config.yaml
model: "class-conditioned spectrogram flow-matching model"
spec_augment: false
logit_normal_time: false
norm: "layernorm_no_bias"
fused_qkv: true
positions: "relative_bias"
lr_schedule: "wsd"
Rows from block 2 of a small class-conditioned spectrogram flow-matching model, named by matrix and row number. Rows with one number belong to one neuron. Each number is 500 + 40 x the weight over its row's rms, rounded and kept within 0 to 999. All counts start at 0. Numbers have three digits each.
Before each neuron's rows are labels from the 100 clips, of 14976 (inputs lightly noised), where the neuron reaches its highest value: "peak on" is the class under the peak; "responds to" is what is common among them. Only what is clearly more common there than usual is listed. The data: tunes sung on syllables by a formant synthesiser. In brackets: how many of the 100, against the usual share in percent.
# fc1: MLP up (model.blocks.2.mlp.fc1.weight, 768x192), inputs 0-191
# fc2: MLP down (model.blocks.2.mlp.fc2.weight, 192x768, transposed), outputs 0-191

peak on: /ɑ/ (49 vs 12.9)
responds to: the note F# (99 vs 28.2); low voice (54 vs 25); vowel: /ɑ/ (49 vs 16.1)
fc1.517:438531448517519515486576495519435496540522569428489531516543470509439512489475461540538474490452498502433509497492494509446512504528400510522472505574473481511551500482508510440420502515538514559549468559608527441408491520517479528543531514482505473514511455558487568549457486552449532443509512534524511494555478549509508503583557487446449516489455513478504427525507506520477500575464463435502545492560531483443434483499562501455485445478498486538489486525520478490555566508552453491440479552589487480441487577536561486566512440579527485472400517511536529431494523517493477465
fc2.517:475523538539449540521499522470510535472546488510502442433451597449532482530521524508471569490490565444397417548515578515539482498484498514502550490489502600509523447537530491458557565514453513521538525506498418500534480496488494421458517503536434507525470479430494471430514524509515528520498528485524502517635538530536492505472467467454491470460540543513474460466548484526522476525456508542555492498528515494564490525450575506469469552447534489471482553504527591469461495549534517516529530462611502497563477473535515462385535436483531510511519559436505453456479562472506473478

peak on: /o/ (42 vs 12.8)
responds to: the note C# (93 vs 28.1); first note: C# (79 vs 8.3); high voice (53 vs 25.1); vowel: /o/ (44 vs 16.7)
fc1.91:538439532524493512423550492440453506495594529457505474536445550498491471563505492491467572523512563500464504425542417440508562469479489452477509523517601547542508497494536529546482531517516536514474491538540462548458552526508502462490494530506606482520500483581495540576524522526539528485520442535518518557475515513561515521491521482537494518498544528529519518524464534474585491516444487497538471601314502499519522509499513507458534488466547467509480609533565453515404537529520515466502489455526493505541503513505472533488522496583500458542524532489427534555519482503527494506
fc2.91:481565528499472523530494505440480510480482472458515510501466510495514485520572451485405661458474466483466471496579493439478464478469518509498493520498518494429552455470508503519492596528460504432487532507533501534449494495464505501503514506611520506524489540478527509550497496509505531497508435489516477478494532419491435394461505516516498501522465500446472530472562475538562474483516478507543498443372463519529462535458531468467582545412558500535531544480449453474557483510499541427487483456467517481515532501475567483504415594513562470449544502498456508438437449495508517466

peak on: silence (66 vs 8.7)
responds to: consonant: none (31 vs 12.8); mains hum (30 vs 7.3)
fc1.248:519509503482539460534539531480506470535511572476487554502468395475528530502535475509499464475527475528509467559507565533497558524568493462480486445534536481515566546488463490528521520476532580541505525521523470447522482559499534396477480532528452527558484483521483567525543505613491486520514454456487552508534490486501527619493548483499477394428541470451500517531525526535489528467495545463479386553461537507399513536457410539426484488457567503435503495468480522489476526580486481482493449487486504475464559465562543475491448484557554463525498507509503463497513449527415555492
fc2.248:464474467492493476481446514528511557458479575540505491475464457493459533501511541569493534548510464548471494488481517468477458508414500470479480552476486481582499438511537503561465536531437452429502483558503428556475498465470488560499457531468509500450555544556527536515491503544474479498537566517514558510488538480506509377489437467476551440625469520456565488543509530491520485542540495547497417483548567531573520525491543532369532464473540496525486476499526510509551481403504529528486478526473525585573473537516477550505452489553450519501520518519469563491555433486474540478

peak on: /t/ (33 vs 2.5)
responds to: consonant: /b/ (41 vs 13.2); consonant: /t/ (33 vs 12.2)
fc1.232:476509524506520425509478497581548511476519554440563502516480411491539501544540449494498495468572502472535456487451533533481450527499504463548539469516508517418466530458427492510419543497468477489560462536544496468488497445503446463541547442533507476421540505454595578599440539464604466428486523444567526546464546524470514439504402462433494496496486470458422468464569481485494454535563454513525474491514443470508512504477508458510477490564521536504510551489398471514489499497503511479526496498482536492413527475484489486500520447544507544525530493549430442495511560489489493504
fc2.232:507502546456495504507460529507557506520545454423561489577517498524543475455464440531489515489566524512554504502522494520489492512513538573453524515531507459592542550449469524492428521529485470461443483452480497576516551444497442466558456539546469488446465511465597506554425470516611509584499515466554443488526505514572476453472398506439479498477487453492466563533463508462529517535401551513480461556488558512485482511494537545512472517446533457445487470490580487501468486472530462494471494510490450468425501459534511514478471509539509560472509498427549429479497430483560473444

peak on: /ʃ/ (32 vs 2.3)
responds to: consonant: /ʃ/ (36 vs 12.4)
fc1.470:542528500501537496510529427460455459503489396527506491481528497455492533400475567417483494512503512507438496470501467531482493494410525455508572541518448531473495590580523439509554502500507601523568539488537519469451541411514524480434498505474511448568461482500534512503497465521552491507570511445475545486537461469549515600512460532448535504469484446472437447548529540490489520463565459503538537532537520462533525445472486509510480505437571508452510498560560506505469488507548460511484481531482607601525521520518541428546450531489483503557473522510508503462441549458487499466
fc2.470:561504439501502476527500560470479484452489592519453449473468519548499541606516545556471498529485491528527550499478535445518497521416510534486558551464442490517489544585490551434505509489524581494402542482488499434477497398480486458450493491481564548540541478473539450542505537513578515493464501437483469520514493485514461590488433491458526470499534447537447497449477453497477522438447529526496496471491443518565485568482489517502523512529458498504457478432440471474482520508473536541496514467499396595520484511454571415464490562494480523478505480511526486471542483434498470589

peak on: /t/ (31 vs 2.5); silence (30 vs 8.7)
responds to: consonant: /t/ (35 vs 12.2)
fc1.443:520526473513501457517428550545504470505567552509476447470456468473520479539589499518517524483517455534474436559516541520488454523471453539552448503553496446467515477519502361480472500509461464535460510472453489465499459525509505477484517415464458464516532468581472532467481495470527484443454432542417508529561596588523524545593493492521503441478433553577480478493527431489520499444559516495558477506535511437423530503487461501503456477463539514483512502468521484545467432489536541497496468545458501515567453506504426473441487487485500467515436534478519459495577550408530469467
fc2.443:485501533493461464517546585506478529488413562544520543526478505464419490549570522526519485506526476543464504490512450488461550555574546525528538499460507498478512515493483382483510494507521526471486465481483488433500485456501503567456563393496526428428524497440537489579452542507483465460453528429573544487498418525504491434548512524462494540469443432560552508507508429533541487548537501507452464471449512437516557489510481461499520509401489474510512507456536519533511450497486529454483481490521528450400524490564544543441540473471522533528518497438525497495575561572532469486

peak on: /o/ (48 vs 12.8); /b/ (33 vs 1.5)
responds to: consonant: /b/ (87 vs 13.2); vowel: /o/ (78 vs 16.7)
fc1.278:478437497596507499544507522454480520517465537518563521539439493541519561478421490531581518492492451429506496555463506533517521495495533490540488529480491499366539535525493522526460554461495535498540416524464517536588489509507451509533572490536523460465545474457508596518526528496548499346561476532483483513448528533469508500560501497478524502526476482471412490456536488480489494512457523449472509479447454492514547532474451451512415421505517479539538508521447512463533514464502510521599516417521472544425563549563524462484453448481488477490471526512440490494490505527503562531
fc2.278:470474530457502467551463521459532475417531448483574498459448504527569462528404535483461471513488466538551515489552522534490488428457539544476561523487447499490540518514492493476474414538591464483501483511531462613501537489505529459546551519486505553528473449436529506529415522439500412447527464481481508550521499488450496496467476477511527528500531464499540478539444518530461484502510479530447447532484493444513464470417531487449493478445541494479510542561586527542521513518525522400497446531523512499510491501491529494427461398548599491452466605455469470520490463518529481546

peak on: /o/ (53 vs 12.8)
responds to: reverberation (79 vs 50.2); vowel: /o/ (56 vs 16.7); consonant: /t/ (42 vs 12.2); consonant: /d/ (34 vs 12.3)
fc1.379:512589461494508451428539465552489525580486517477419528552489433518523472478527445500414403493538506563464400525482512503450484471532547470535478525500539544506512534521532493452500586479522518515502477494459477529510450494481512494541486510467447508523459480489523514470544519506494460611510538477508503448540518523466476505473434520545505498481525475522512377480470479472454570517485495478566467502544471492483496489521672552534475610527486544529525517517513401549411476480494496454482505571502479446472488473425495478469450501466520447530478492494511506498513494491437462489
fc2.379:508527494455496510470505510480444555439496507496498511443528591510515570463509454497479464498479438559432403469514427640529479536517509478507492484427510529550534514486477484495478594489554492571514510508545460541539506517487507461487526511481448516518492465590519490492534476547500452539482517489499493607493449461525376473501507515480470527537519453484519513537540525464444594498465511440510488451495509512510508502541488503527490540506486547411527478429510527473580542483563559481552516535496521470482492509470494487574537461627436471461494510477429496553500512514493581519

peak on: /t/ (71 vs 2.5)
responds to: consonant: /t/ (71 vs 12.2)
fc1.163:550532555527432537479477513516497513452479500521525472479481519478441516509529556502501535497430563508501520452537517524554467538506451573455511490478499505493573469508489480454499466506549500510490499478558527460520507523501555505487501542503454469548495564561465529561470489506461487517405500473507455461567524547565542547544593483542504425555519533533552542516509567475497568443546556578414552455439540516410551468475451538479481516521469485451439532462425593506483526529566525436451450556576484492520476498470500517508547587498484499488576571514463504474437530535463506467
fc2.163:557427543460511447566457504479514494537520542506453499396476521527464457490540495469462457513391462531480525491610490562474467457548492407552496535556500547503483471506500503460553468494534509526501544530477518541524499509508527515468529489428443478552508485563464464522501522557475472518581535504485566545384434473430403493546524526520523550484481552463555523451472422441475509475476514421505468449535484459495483522460532443497464456505416514545519476493444523486471523522452490499501561491556522473547433506521449518525545473527503508439472429475480515482525497472470466434

peak on: silence (33 vs 8.7)
responds to: mains hum (39 vs 7.3)
fc1.593:437485493439572425485579455508467473562509489397496458514469436437545504525512528456521486489511475526514499538552551559571535541503518545529487532554556559474473492440454435485487542514497509539530455476501442456537465555468558465477453497506518498537458510434474528502523481527448470487590504432495475521477548498502540456529459460472449450471537508479531550513478504480408504548497544457503378560532547520521571561453450507535462482469586456476485464475481459569448444516531458496450534464500507515474490451581501564499483482525492571547505470528508475520478518532415513511
fc2.593:568532480543458536487441468489492482546460534613496584445447470456462497554559507472547453492517532524560495488512501526552493524486491532518504523468430560535439498543501419495469534468463553470560557524506484489463523471437472488570470506535488504495491426592517510536550500509542421500626515504495503483436444543514505467529553442523556465475513466499487485508488496506451516437505543603532442468445575530461566544528531529516530511463511436463496474499509528551528490517519440474491532474466495485550535527494489458501471466533549374477456508548470556513503490480509519414

peak on: /ʃ/ (98 vs 2.3)
responds to: consonant: /ʃ/ (98 vs 12.4)
fc1.371:486487524505457454502539548484507501602532516495520550476510509540515509537471457622456521523512524475416464501408536524502560458497556479459472467496506453581449521490469550476573535501529485522429464464445501547456526540510496499469495429440516522444487456594461550486492498478458565520544553539573530549518520469492564476507517516508494476484506520539566509533537478528495527489421508547493465509495455467477461512408542492483526489456490477446492449493519461527447496486464456550495549504528444445489520546570448531458443432558421445475469468521496492416565482579499496422
fc2.371:513544507549424491532531470423458503461513482465567550527530478424511482493452452395495501495524500493415446479427516522518573504473554539525470485504527508538529502472472431513570531486514444506608454549575474488525521561493535553510552567487486518431452498559432502477464510517437479503474521472544496450470525527537502431450539482517486508490516539462515507474483498575446502431594482556506469427508562533505492510460577537567530512506497536541575504544497542494442495464532497465522440524540535452472548520441464563526557496531471457570479551518486472534476519549469554496

peak on: /i/ (40 vs 14)
responds to: vowel: /i/ (44 vs 17.4); clipping (30 vs 8.1)
fc1.712:508459573466447527525495531573515516499520517523400481531444382446487465538525480508455396490548530476517372458442486480437489502518491546552516493547553525440545564571534532478603587457533543504503488459505522428490499471556472545492517505508466509467443497530511626529487526526459545550507502542551470463489529498538463523476507526466509462520544484497484522543519518522481455522530500508485486443492515521477536484527519510572481454557454465486570515492538490519515571496513461541492505534525464491491546483475552472474521478486507474466583576521501448371507501488523473478
fc2.712:504613420562491497487543462577484553501450500468473494526507563481527601484442481502429615491493495504408507510516406442469502572502522555521489444522479592536504561489491520498506422484498449525495464488504540471485431486522501550460443471528492447501514533537494585514537494523519417453475476538445501467500545569620465538473504531508498536505517523493456523507561479538511507487538468445437481520541524536508467514564585535504549521516479505469511419497481481470520445459464487466450523541448478499476522535545454532499466509491510514496587466474515521496484486528551470567

peak on: /i/ (95 vs 14)
responds to: vowel: /i/ (95 vs 17.4); high voice (51 vs 25.1)
fc1.41:542445485577479404477540499415474516528514510523418455510520462480485426507492480539449394502554515498495441474429523512461472422530558506525496540529519503460567478512476489466470576528398542527521524475528488487496435523533509498531449512497462507519471506553538618515474510491536525550570520487542527504474557571441494457512485525560460512499579493542531571462508492482429511463497477470483479447502517510491465487503573543497490509514536498506526496562510358556508470577492486483408522509501525460512507479506504509448540487432532503515582493512500551488567471506449545527
fc2.41:479625465625465536523509517479507483469482505460494482508512544521470615536507482497366416481497379475376498505505489537521486510476459524522531511518499577488492438472482492527473506540503486564482517495483518510537525494487532483537536532523427534535456528495492537501462532441498448453518453459516496472461464524571419482459517471501486472521526513525543511468565487536468534478508536462465499423483447512514512530512536514518475463450528505476582571527504521466450538507467485472586511543464493501508508454528526504470358535476554509516501457436509478505442467492549469480

peak on: /ɑ/ (52 vs 12.9)
responds to: reverberation (93 vs 50.2); vowel: /ɑ/ (53 vs 16.1); first note: C (25 vs 8.6)
fc1.505:408546481447530531550478483420486444474505505493584541418478336497483511472488521509517504508499529504484494533525504521462565518541410485486457489589482465482492496523479484463454462473521556572506473476538498474507540527504529508472480512495447490445488471508519550499477488562519473458507502457461503472520455526517509548477498549509469428508527495470555414570556513488466548541489507521568547547445514484444498501569509531423508529459573493538490477400532487593537458515565513450544470538504469571499511470611469506504497430519487485461527541491438441477469492462519544475
fc2.505:443534474541531454467534481495508464493546486483515512443573512511470495520480513518582447493524543510445479500518529536515563516553468556461463482488475518541496472520476461446476506502517541632515479468457529473505509522512494432488543454465414480459506431498490498547546504477507512583473518551472508498528484587507510604544485528544488442494478496546493536435468465519482522485478457467516511619480469479453482454542520501639412555531571483524495505580475526472540476500459530501504497486546509524439436461409474520498540476542490466541469466448539522597541535501497479575

peak on: /ʃ/ (50 vs 2.3)
responds to: child-like voice (56 vs 24.6); consonant: /ʃ/ (54 vs 12.4); vowel: /i/ (41 vs 17.4)
fc1.546:496443593496499531502540497508492521563563520469516509536494467480479261423450470501532431504483473492463440553428456526461514518495512472495495449495459489390518493507538465546484442476543444448510524493514547484502530538518483512562478477529534481499513540489482563520522524530503514506475513411522522514463470474536496516502473520530474508531502462466501523461508502518481528478474524489438423517466512520500540496441532539526476525486452493513524463485485536501401502522510472549525498429488509501511531444489579535549434393469555506501484558465554511447477491584488505576
fc2.546:510553584500494436493527517460538491519488528459548508505484487483501233496561493523501551511520480529499504503618637486487519517504477486516501503632496454538497511511478475557505476513508481421510498483505515591514512523499546489536492491518581508490497502518517452498509500466533459482515534498495471559495471459518483497496490514465488489497496520524494463496527511497544587531508465550489523512521527481524482480427614498486579506526540439539484488533469562551469506466489475516502477470523492511496524523484491481472644483483500502459476504534516510473505476508500509517

peak on: /o/ (42 vs 12.8)
responds to: the note E (85 vs 28.2); first note: E (59 vs 8.4); vowel: /o/ (42 vs 16.7); thin (high-pass) (36 vs 12.4)
fc1.502:472535534575463460480468465543554476486593492563484466486545511536469488459476499463490524522484539476433520455477530608446505468469509482449547533549473393513452495520531450476557605528511444475473476541548514446463437482481475478434496520518549484490554476523462520434453440503437545495502531510520527540549519570567522545550483506468506517433454518524515491506450509539565483504570487471484518527547506471522505478503575488522434453506499454557493425536475546467550535461533484557462445480566520513501545517497504492557528545585607515467416485508471489469509460530462444505
fc2.502:510489608544484486512521525486519559452565517488531523507553520455549472495506479529380602521546482512369423531490534440527489560461549533582525550516483610429530445513473510526539563513466489465524499514529531517523530485493492435489525458566519545535472482471510515484461527534479471465495473484532511497451515435524454494557440495493511512474569473443498504451532483509580516468456430524487517552511498502518487557490546518486528548474420430494558549524529475488530488453496543498526567439519494496520547471498536494493469529540576501484482522455494569542487599466497495430

peak on: /ɑ/ (38 vs 12.9)
responds to: the note B (57 vs 28); child-like voice (50 vs 24.6); vowel: /ɑ/ (39 vs 16.1); first note: A (26 vs 8.7)
fc1.177:450418531509454493551488506495561457452561502546579517480410465534516514497473473497510480576518521460483533477472481520542523527455482433531467516583464513475475520545519472512473438512560497577453474465505456565401445543491554507435494483459399460476499495422530530479432540522469492516449491479476483502509475505534545485450464499489513520478446496472530473537499487474461548445482557518547498491458513508480517506544555468441429546480554474478436493448515572568510424547502575406517509544485488534514498489578441502515582470468492496560569537500488469510444467441555491444
fc2.177:496536493494485508480507484489574497519558511556500537478537485484481510529496424539505501556529524549444465483540523527450552570461479596438504501508478510551484466560524522415464454532566536590482495471481551476457487565496580507454436487437439493487497491455513545507538439503415437535572501526517506451515485473540481520530469513445517446513535480521532499457475532444483478453488442493553495521476481453470498433509528527543461449560515513479487584551502608465509485544633468476429489509485530536524527518412493562547417470514485541475525461433474501523536548493482500530

peak on: /æ/ (58 vs 13.1)
responds to: the note D (68 vs 27.5); vowel: /æ/ (59 vs 16.2); first note: D (36 vs 7.9); clipping (33 vs 8.1)
fc1.0:492499437463524533481467478447453472466452524494455495481462552510507492454497519463507495491449547368537526541483540573531497492500436488529544474496556507503479519501526470487479529472494519621411436494465523418601522489511557510459512519418526490435534495572498520458472543534490493504468488424468509387538489453510519490426497547487452449451477479434481442549554531456451481498520549538510540435522455498512453507501401490481434513508561508489526414503480461501513497480472511475557452499518498516540514443531471502452461567566442490441497523478511456522483471472544445453
fc2.0:471512428403526446433510519454485531431475523510457500496455383525492489447496527500496472489472481548527458447457434564525500469506489458587494452527533543455547481452497487510485513503550505518533485499548486518493483469483486473498530520544566539513442489570532542498569547438525534497488500451456501560467487484433502472523525490506506526539499524517525507529517551516611516517468471492455481454519458517474533503499454541487467552471669502469588463508493526555536506406464456572432514505458503494512511510523444491549597452561436472548543470515507481546469479494476500561

peak on: /ɑ/ (59 vs 12.9)
responds to: child-like voice (84 vs 24.6); the note A# (80 vs 28.6); the note F (61 vs 27.4); vowel: /ɑ/ (59 vs 16.1)
fc1.88:548508476537535520539529503481478512562407516516522549598440588484530504561500522495475528473516513518534510495487620481585476486484558513464490526533448498458490511464469488478455506506532468540488420511524459561465447462518502554483525503520506492588430519563530396481419490447479582518475529492520525439554513427574583424574557482467483500475505516523483498479506516468459532519525452473552507573502471477511516490515499434525516480534491493453446489558459471518491539442494521507470464580563478462492517547457464479495557501513428471485488496465544566471519558469574451484
fc2.88:516545453506525522455574512522493496508520525455496463549548488447439507499504425462492465531478430510484507491464478483497540440482543570428509518465430466571507470538529491561567508454490574557473531479497572452440452486494503561485461511445444463532579461529513591496521421560470453541531475506524556500551551546483456518539549478466509505464506522530530519479515521447528497469441460468447485493499551475452583459490529577482491510532468541513523592494517469533433458452485463441431461528483540494555500548495484523464438450574446505533527430433532514490544471437453458529

peak on: /t/ (28 vs 2.5)
responds to: consonant: /t/ (29 vs 12.2)
fc1.77:416501443508522443536514494494474532485561506481476540446521420509401489549538474516490510442536486497467448497516544556476491475523436551525486506525450535509478504527481580434433485500476521511473432418508492453483436478514426568459439546435420471521484393526498526486471485559465529480472468476516528567472452526501515438523452492494521438499506463488496509455516485464499466461495504496533539451516544446441544475509402482514531519578603578453466480468477603491481476510511552512513476510465496442472530464431545552471490538452557491495482541543424518460499535482521475457
fc2.77:550493521512509540488514482491540446448405544501535457496527477550564515537470532529504490554496519462476487497466582488477446496433522480560516474502545506475430501488510580407531505509456436527482554444527500533478530527529575411555456581549481476411463595511502508493499493558519493480489502510452542507447539533551471538494558502527401485490521524489506478480466536493467478493442492484519507507523583465529549461463504496537437484584429548494524517480532499471509476546486518430487515542500500541533454570436431399479515518526478463524509513543401402539538516461478500470

peak on: /i/ (74 vs 14)
responds to: the note C (77 vs 28.4); reverberation (76 vs 50.2); vowel: /i/ (75 vs 17.4); first note: C (37 vs 8.6)
fc1.2:513442535547485492509470512422483530462464503477486491479502458482520477592477586506378552505514542511471473390542481468573518553473506471495521494459527527512508476508458484587498428504494504520516543565481412615501612465497560466458519494568508532415514490471495472498528489413534475490484481501480476466503499490515534542489487484511486544496574552526495552491470540497388481485441561473512471526452507502520460513522484483486501418496472550544501488540485499496535444510438548544437485508492488508533506475563444480485520401570439477505507499451488568567547476484523538505
fc2.2:523574486519450496527452517484505530488525524521465441532530551462509503537459502564425578539544441463449491526581471505549500503472533508539524531516478498487550443479505579437488477540521523508490536499524494503578468428507501462491506515539567463573483468569474441515519541540472470451548450457428529451484605485581489471494476491499526518470470551406538461488451457499446472483478531531549523505537487465447572516489530525524508514483447482446556557458493497515521526470525548470480545453479523482512477426518480491575432521606594478507416470586479501518440522453526510479

peak on: /i/ (38 vs 14)
responds to: child-like voice (54 vs 24.6); vowel: /i/ (39 vs 17.4)
fc1.686:509500480522556458505456468433455574469457523509549530426489523445544488528559499448507507513567540370494496505519506566579501372396499466501440487539532519477504538502554486506508543501499530624380480457487463495496455502478538498448504526425416472478517486547494502448532474481536476543505484521464493537538461486543497526508515469489481416452479487452471496454540508509451515491492500518473558573497441490494507535488511534485521464535608529491458475506465482573539473485460513499483447549423511465512512528493444471484555493491498505502589579498503482513493490481513431489
fc2.686:541476447477540453500497514575493582450512481468599515427445455528519491483450471536468410517536478592538494431480497569440522610457507541506433514534478540472538505497501509478478535529550540580573498505502569482566430504506577469517548484468519514484508502550488471481459494510534512469513506543496506538460458487507532547514527552523474510526461492525491491583531509528378480504541456527561508595457521512502494503501497505538527482494458430606504492468550487466509478464554477524542491575430464464495513549467486491496546461538469518481438499554496541420531509507508435466

peak on: /æ/ (35 vs 13.1)
responds to: child-like voice (62 vs 24.6); the note C# (58 vs 28.1); vowel: /æ/ (35 vs 16.2)
fc1.469:492534494436574484498508430456417484532509546433526491475477455504478554450487541519503531446479504472496521560512492522462481483514475531505496514538480501531551514492494492486529481526394560482518536494472480524497497485525538441499517496473482409469512458511568503470493538589539461522476498491482519483518547514529521381609522514536541368511577479522554535432519513505531497531505450488476501446437381500502532588432454493512465506533563526410523469502437500502463474534550478479491482428506547497483513432536467498536426494535516468479442469441559537502537505502486580527
fc2.469:551469518518469426489472434494580494494522529531503520503463431520512493465542507552507502550517487505481508518484475512437534498464524493507509535517505451543563427505434465483449498457504461475556463507484495505495496517470519518522534527511507428493502535543413485539536506577466479517492499452524528436501420508459493572590527484423426449484552527526465529426441538427517481504496455488565490578546376501461508606550476463483466507510551507443490524504472547458543508508618482500479466546517549523559503573484561463514535457559472477435539490466516403479543491487514457498

peak on: /t/ (65 vs 2.5)
responds to: consonant: /t/ (65 vs 12.2); consonant: /d/ (33 vs 12.3)
fc1.20:473572436503485409505569494609475543532546536492520497523489384513494492454451520524458538474591437524510501503453546474491478476517499498522493513505493487327483496490480558567468540503469536535515461480532476535459475490528457520552514468532542503518483470480545541495483537512476553467516505472470467581458501508506513457503493538483522489506515511485472405495575462531498451476490431427599400496498503493504497499540539513528490475509535524440549485444476438527476521541503484506560526426408550534478512511562449497475405457502472473462503472498541569501518525536495528534
fc2.20:427400539530527446507528531520500482463546476461536459460465588497527462507510504479471554473546508485445515509530495524486524517455523571409538523505481469434540531512496477503462496528475465482481448475534508474461450470489460506573480520556497516462484484421550526483399457510562432401482526497472508413543476529538532471499466442491463510510551490552404564539487558495493512514474524490475524570564528514539500508506559538458509455477509472501458547532574424478609494517501456512446468520420490520445524495485468507520534442440517521517553598483502438511423469534514472489

peak on: silence (46 vs 8.7)
responds to: vowel: /ɑ/ (45 vs 16.1)
fc1.295:468536484506520456609511458528530500552495532427490552525499440543501537530534494468492479532540531453508462543546514518458467576489562532440515467502515501459492444475492501482587514453469548497509549447519501439469463529566468460498471473526395522589422480558499557544551464550497592525495459462451521472525472542539521589494522496506487401457586492496562500514516540485476493514475538459473496466421502468390492519437446500530469465493549515390486443461463462506495477491522473476475520483478537447547489478531523494512456475529521440486527529469483486543451528549428532508
fc2.295:534531505475510424542501457497490518525524543606506441528543502619488487504493542504505501470506512489504503545513458490470524571472433544435497518528522492500397592531420546474391556576469457498565440498529486543534533460549547512520443468452483538444465521470487501470536508480460510463547593490595525473508548464537517421463465488513492471509479476494453526509463555528470504486497541567429507562527543460585449495475531468542492502496528442437547463507492523513550504531521486532487524480537577567430511501550499519549467521504530506455509496451525482478482515460471569551

peak on: /æ/ (74 vs 13.1)
responds to: vowel: /æ/ (74 vs 16.2); child-like voice (63 vs 24.6); the note F (61 vs 27.4)
fc1.117:525570470496584423545541495585524490476480492453524553470519450548512490517458504481435467518517414444471490552455440496511509476491504456464457505546540360450525483522501521508529413501513502435500495528559527418540479522500514502530495511441469507552482486516500621499540478504516503509521535487542539470472491474522517524489474467489516482482432495450503562524515490549506582507519519472525440514551484500579547526435558524485494539416501532552513453464479534444482505503528567573471472486506527531554537507479561530617532504484486562521497488527573562566484506565496449548
fc2.117:533476480508565527600482515505554526506437523480578536484508478460522548519523513505452534497524480467408424495593447582484480481481482551494489492496599570538526450546542469550518488516477501438464547462471486540525519530493536492494510486465475488488476449583521484448494542502546516490517519494505479533497487482561430544520440561440481491469584544547590517506489503541499479542541484486528532423502529517556518478524499478565523533578525411500545513566480471497447561553544446468534527496499505493574453467539518528443476521457478535480490624396478502468514477494482486545

peak on: /o/ (33 vs 12.8)
responds to: child-like voice (79 vs 24.6); the note C (63 vs 28.4)
fc1.627:519545474506550464440426533421454508512496556505587515453520530463492523491472504518527508447491469499414513505434477492564460396498477446495510503498543510475526495468555546556538494518454578574489496501613606435493482539484465501492542538505484513552525501517472507487443477550475519457581586584501542568508507509517514500576543468473522467462480508509468544490533543546528533572513455464541501523428485549548465556526576563469592537515607436482535527489539513473456543528493449535484491529545502491499488523508518477508504504544535510462557531507449515534540525489455483493
fc2.627:524513500558483540472440462444396534514532472497549408497445540567477496554565567511559520459508550545429455564509453458533473587476461474463486517447484548535462533495559468532505529495471534471591488492425456507501482562512542467515476487523555492438487543435474496488478570508467510484403583525505462532514518466536455465476479490472476540495578463505451536516485472541491427512476539504604496531500500473494480489511601396554457505476575456479455484511472516437453488492554502535531541456560483502479476467454510460454492510506516519502481501538497452537461487510503530562

peak on: /o/ (78 vs 12.8)
responds to: vowel: /o/ (78 vs 16.7); deep voice (61 vs 25.3); consonant: /ʃ/ (30 vs 12.4); consonant: /t/ (29 vs 12.2)
fc1.515:519502535498468529503457516428542519450504510485480480504488500436479522471586534517484548502484525474519473486560485451549429629518488528525579532470530490414541462529471542493494550518583461524449534495537536362444543488500438485512515513490440559471516436516494547544511479549442513521450457489463429405546476492521516507536490505536516453471530497508544497570507537527488470441524561450579559458492499548489529494528505487471442517472501517461502543477426573464546521492501486512468457483565503465497477439497559535479617504545538535542500545576503521433472521493513486471
fc2.515:537493499527558500563443512480564472514587521468488528494464462584458502513486528480528533512472505469474467492571460509500438440534494458506565492488544530512489457512501465472483479514479564467515550495418542491466510483527438518477458514469525434482493506510510503574557518540506529481568464433501579503442409498526500488461508478553493570530446577536493557393496504470452511469372535473455511535497529487500473558529541462536485483516524482473432506492536525429630503517465494563444582463506517516514458451572511596546466516501482567522540483464465503478498538488496476450

peak on: /i/ (34 vs 14)
responds to: vowel: /i/ (87 vs 17.4); child-like voice (80 vs 24.6); consonant: /l/ (31 vs 12.4)
fc1.490:564466489511479458401493518521582636479462532519609487454486468501488540546501459495538420480490520443493490519481489467495478507500520484446480461489570488464530466442481509521527607481521489408566470497479507537460466520521456504485504481432474560514509501459509554517459529454478521523514525516520499514534571532615488600481488500499535476499537499490490511492522443436550572487502581541487452514497515517482417523381540532487438473483532507477553570525460425509403536494528506540509467523487476510480550500484474491465495424502501446501517505514471496486506515572472508438
fc2.490:522419592371416442436510509474428551440496506479472505402538464466510536487513484488523464482508518531490495540527546479523474469532497495500436455493498439605517499486530524532491541482558461391541513513537474547454535492519495494483492489485521487505477521498497529444457444547510539477494467498524503591544493455407477511499529479531511526544541507458481596445426507455597486489465482551440476506519520506455484533516488470535439397474494562460490508472461557564546469470539520478550515489478512499501495488574491519450512479519442515521507452504458484468508546482411427513

peak on: silence (100 vs 8.7)
responds to: mains hum (100 vs 7.3)
fc1.82:510540434463542476495498462564531524525503516500446457454504458445531602505515528429407486487553427502536463516512526417431540455458480491464444493634515470542510463444461502498501519526535484554439519474519502483497461495470484463491482443544509481537477432434518445448523488474515443488451505561500483461457489563494511456430483463479452476478519524506526491522516491588547472438515493458517565474533554518518486551542508485456486458546564539431490501447473489535440459583482481498503475449459572545498463529436473468469605506513488505444550396461492503525504491536517486492
fc2.82:552432551584511579518509503439527532473485462565455398448555512543494473523560522537457543489551586452458537545545551518571500447436515459511436551518533500448467474463457523478514476519546483482521571466515510540506493512551492487462529536527539507554496437453521418475492503541468503509543507546567488540522514531467459466555537501546430521538474533489546521482471461539484500457495551440440507443485403466493541466561522490505453540401489521540506561472539507514513482533530507505499482570436380495501465518545542508499487538491480501545528514559495512435494474574547512494